From a checkpoint of a small class-conditioned image diffusion model: width 320.
Rows from block 5 of a small class-conditioned image diffusion model, named by matrix and row number. Rows with one number belong to one neuron. Each number is 128 + 24 x the weight over its row's rms, rounded and kept within 0 to 255. All counts start at 0. Numbers have three digits each. After the name is the row's rms in percent of the matrix's.
After each neuron's rows are labels from the 100 images, of 14848 (inputs lightly noised), where the neuron reaches its highest value: "patch colour" is the nearest of a few named colours to the mean colour under the peak. Only what is clearly more common there than usual is listed. The data: numbers of one to four digits printed on busy colour backdrops. In brackets: how many of the 100.
# fc1: MLP up (model.blocks.5.mlp.fc1.weight, 1920x320), inputs 54-107
# fc2: MLP down (model.blocks.5.mlp.fc2.weight, 320x1920, transposed), outputs 54-107

fc1.508 120:160146120141170120141090097125105125141143107111095089096177124151149134125063083133132153134141139172102115139104139135166159164133156141120110121157135122116174
fc2.508 111:098124140124134131119185095141064145128117127131104129146087162136102139150059095139134154123119122141095143140126192090128105066131131136150198112150096119158102
patch colour: white (26)

fc1.150 112:122127093143121127134106128111116150143138098185090117106109116113126113139141135141144127147132119135111123137111134132135109113118163137124117145073091127115124
fc2.150 114:124134127080112123086107120113137097111134108202122136117131146112146134125138121121165097140143107129151141122150112143182122108120132118099099110112123125083135
patch colour: black (40)

fc1.257 122:133135165130169100096172187137143115189149130133152149101132133163093132113125122116131109125125097172139176127126207164179146171125132156177116134143136120128152
fc2.257 114:128125118114117120121098146106117108123154134130123118129124117176113128140124131145134133117130155127133112181152147082096124113133136134106157142132132129139104
patch colour: pink (45)

fc1.370 100:066176101121150103121140141124129152081123138169098143153132099116134148088129131123127090111113144122127139142109102117121113119127131126105110100112158129118119
fc2.370 100:152172124142120140150097132123132144171124103142086123130127094165148165106117130113092078091142104147139123107123138166095150163128126136101115132090132143135120
patch colour: grey (79)

fc1.449 120:099129114122126097083119077106128133100103127142102090192114168089117123188110148132133096133116151167131106126097113108154126132152138139136054133165136138127143
fc2.449 118:117116139130120139136130147204120128139090138171114115104134164110134122132122120141181095152091137146087142109191162156105143128118123135179128108109131134122134
patch colour: grey (69)

fc1.306 122:124159131126058128092112085143122151132178138053114101098126091131134126089146131121117137112115168146138137143098085142125133094122147148107077164126114137113122
fc2.306 110:125127117145142126145128138099114160079152124084136125129119070119086115109137123127109132097169124072152130141128081104130129152129110130132096122106129134146131
patch colour: green (27)

fc1.42 083:156109152177136131113112106184149126151170096117159155133139103134135114153068181124146135141127145110101105128167150098151155122117141154092139111121111137126127
fc2.42 091:123118129136138101157169141132122132106119163114160126147101107126115105151109173152107125138122141136123100094094141108097091082121097116074137130119112157136155
patch colour: pink (57)

fc1.41 089:131107116127130115090107087141099112127127101133113129116170101115123151148052159094120155150124108144120131169140114137087127165128094158103158143136125154131113
fc2.41 089:115112139145130126148091132129095105134123146127074120124088130103145172144087175124150156148109152109107101129098133140149132089127115085125139153128118117125133
patch colour: pink (47)

fc1.264 107:113141119138139138137062151147136178127177226172133137143138094145116149103129147124160123152107112122178131120135096136173123140129123120107172119101144125169136
fc2.264 115:142135122103120111114097133133113122069159131169118120089112099163139137096123137113165119144154110108126164180128076118145118130123139111100155118161170124104170
patch colour: green (64)

fc1.726 131:141137112147087125121102107143197122118156135042084184139118117147126117140133131133085148087118154126111124163083091081106137090135144149108096127121137116100145
fc2.726 123:129143133124116135103125112162172157087150123083127111134115134129119127130131117123109176107155183094150120142156095137149141158136153106094114094156120131164140
patch colour: black (85)

fc1.503 131:132140133148111120164094144099076102153136138172138141144126142163084128149117126132134129123138126131128135126125106099108130151095127142166081081176130131153150
fc2.503 130:133139128126123138110124134124134150114124130138120140113122177160081131146136114144073110144122141143175118159113085119199127117132129119160052109059096120117110
patch colour: grey (59)

fc1.739 116:095134081099150133149090079135139145132148130103061122108143115158157189115142102128132133128106176149131125160109104118140122152124141168090112124159142149110157
fc2.739 109:148136163117137120110160124148110138089112144109066140138132136150125201125163105132107123119138118164150118132158153142121142051132137120105117086114116128090094
patch colour: white (35)

fc1.354 119:128135109131119133135145084099149128076087132122122098196111148068133129095125128113144117149138082122155125130135102123090126144141123131156123178132132131130152
fc2.354 115:126118146110113123159129147106147108130134161162132156079126145067178127109107122117114100160174121126129144110115086114114119139124106098095123145111136137102125
patch colour: grey (65)

fc1.729 098:138120140131118126134087151148125143119192145135173111115107153140123120093123129141114119092131116141099148111113120147096145130129103134128123110087125160111162
fc2.729 099:101134090117150129135140126080104137133098143080127115118146201086131128111124123127143146124134131095068151136161141125157116138130134125104083113161110130105145
patch colour: purple (25)

fc1.634 108:129149098160157116178071131142110152127173114139087113118099109173146123144109113131174129113139141119109134154121131156133117100136134143137145120076115074121131
fc2.634 108:105143144116065116099131114171140096134141126191147131152128166112188127145122112128176128173132117103133141131166108118122131139123117141086090149155148087052159
patch colour: black (74)

fc1.609 151:139142156121118124124110101101123054138129110157095090115112125153067142130134127117100146139157106092113133137158139103137152142090121103127161158128125104108131
fc2.609 170:130143114121169145148120117169081091075112112160114131149137106116088152124133148141104173151191140115111133138129103153151129128126127130164119144155137083123129
patch colour: grey (68)

fc1.325 133:105125146132125105076157096134175107154146107114163122136132135173088109130126103117142131144115142102127127164121119172098142165130143144155105126136162113092145
fc2.325 127:132145136130187125124126144100154161105114129148123098140121141173093118132137130119102120182101143073150131126133106111158145133131130106180108143132143132135123
patch colour: grey (65)

fc1.293 095:090116123154096111141124116125085120155133128101118089144126130150129102119115113130140122120125121140129106097161073114140116141065136133086152111094126130146128
fc2.293 107:122132123134170118137143143130104130127133158150149130179119148144107121136123127130112129116137114133106118140141111151102128112125130113095157130143129040148117
patch colour: green (26)

fc1.694 112:128118163154116114194116143114084096107152158113134125143108122090144132116090138103130127137121118151125172166166135166127146156095140120127120127134144134107081
fc2.694 098:111130091127173129165109130110109088170111133155105134110145140104176128098106138158112144128094120148124106132099141159113133097131151155126104118147111101126099
patch colour: brown (70)

fc1.68 091:126167113112113122144151137166143151115159160154135121113086117123098160131128161136127121113100143173127144160180132114095124121138112140096107119122158147092136
fc2.68 073:124146126140200104121128130132123118106118153162131110124184093135156141105127168114145102144131090139149154142072102133104137138130116130111097096143177142133114
patch colour: grey (59)

fc1.591 086:110168130116118168122114146123138119148115114138141116128107124135131147139149186146107135135154117117158124106073144145152166119128124131130130117123142141137120
fc2.591 084:136161155156119068181143130148150121131111124140116090108148131125143160116137173139099151142158138142129094146160152114126081119121112118133139159131110130107113
patch colour: brown (82)

fc1.15 110:134117113092088146117110161130079139113135114060080138116126118112141127111135134128133128187081127142153134171129133132120125118115116110150114132117112119122134
fc2.15 110:156114142148157143135093145095124143186140118081085129163123102139150128106120121127117147139124107151143133182147087167120123134129114132150092091163101148153125
patch colour: white (64)

fc1.353 099:107122095097133165169106121164118082129097168106139114146120123114135168113163135140121110146175119128163132116147129073135144098132103113132127135112057101153169
fc2.353 078:128121137186143111161152089140137150139105119074158156108136057125153161116174128126156110149101103122129117120112153112168129121137098135091128109140122156118156
patch colour: grey (59)

fc1.520 135:131131124104103155146119146124119131082139092144117089105122130127137119095127141095120153103132160142097078150163136081134129113067151138105111163104116109132113
fc2.520 158:127127130131120119121151134124116133155110140172153145198126128126062119127133121119107116091126118130117149123060126136139119122133122121109125131119145128081122
patch colour: black (67)

fc1.201 091:132143093126166138135119141109166118118115192147136159106114124188106083170133132130123176102105128210094138134109173149156118109138132115079111152122147163169138
fc2.201 086:123146162159071128124134140174133138152077134116165109144147095112113104130139136149140167137127106150085144169196127079110142140125113129089135092115097139083147
patch colour: pink (39)

fc1.26 092:121109123121133154114120180145139139135117116147094112179115087154135129063174154127129071121116114153163143112109096126136145138134142131091092118118162109104143
fc2.26 100:139127131126119097148132099122164129120092097123092125131144097183150152089177163122098078122143140137149119091136153136132117113123134133097083137095146125123135
patch colour: grey (70)

fc1.138 127:123111141113173127133116104163109115128183227178136143146135145108138139087116139141168084160118083118151156129152185185117129123119128135155101148131166117169148
fc2.138 116:132133118099081098148125132130117111090126089167121139073126134109159142097117127127144135174156138115149112151107163095142129136124126126167171158117166099099102
patch colour: green (29)

fc1.492 116:092145112131130130125134112127147146050115177136117138169137098095136124158118124063135146128134161160083156145119061106088129127114147136124116111114138117117131
fc2.492 117:126127131127127140122144126107123117207157106130133141109106098130138117181131117150069146131148122167085137103133130150121133115141116110168139126115121139126129
patch colour: purple (27)

fc1.23 115:127129102151123127161126146151120134110138141123134114117115132115111144128116131123120101128107120140119147120168142113080122130132117127199167110144120136153108
fc2.23 129:134124140143105122134137118072138122112117153138139110165131133142124134150118141123118056129137089110145125122124142136175132130128117118182114143106133138121128
patch colour: brown (66)

fc1.301 108:126108126110099134115127141110129166131133117150126159100144129135102160137066113124094154119124112109168113092141134107174139123129125137149116115090116133125126
fc2.301 106:113116164142135117133130125126142111149136141137134141156126143177091150119101114129107190120118136133152115118127133170133128139124107125138158135196122091121113
patch colour: pink (52)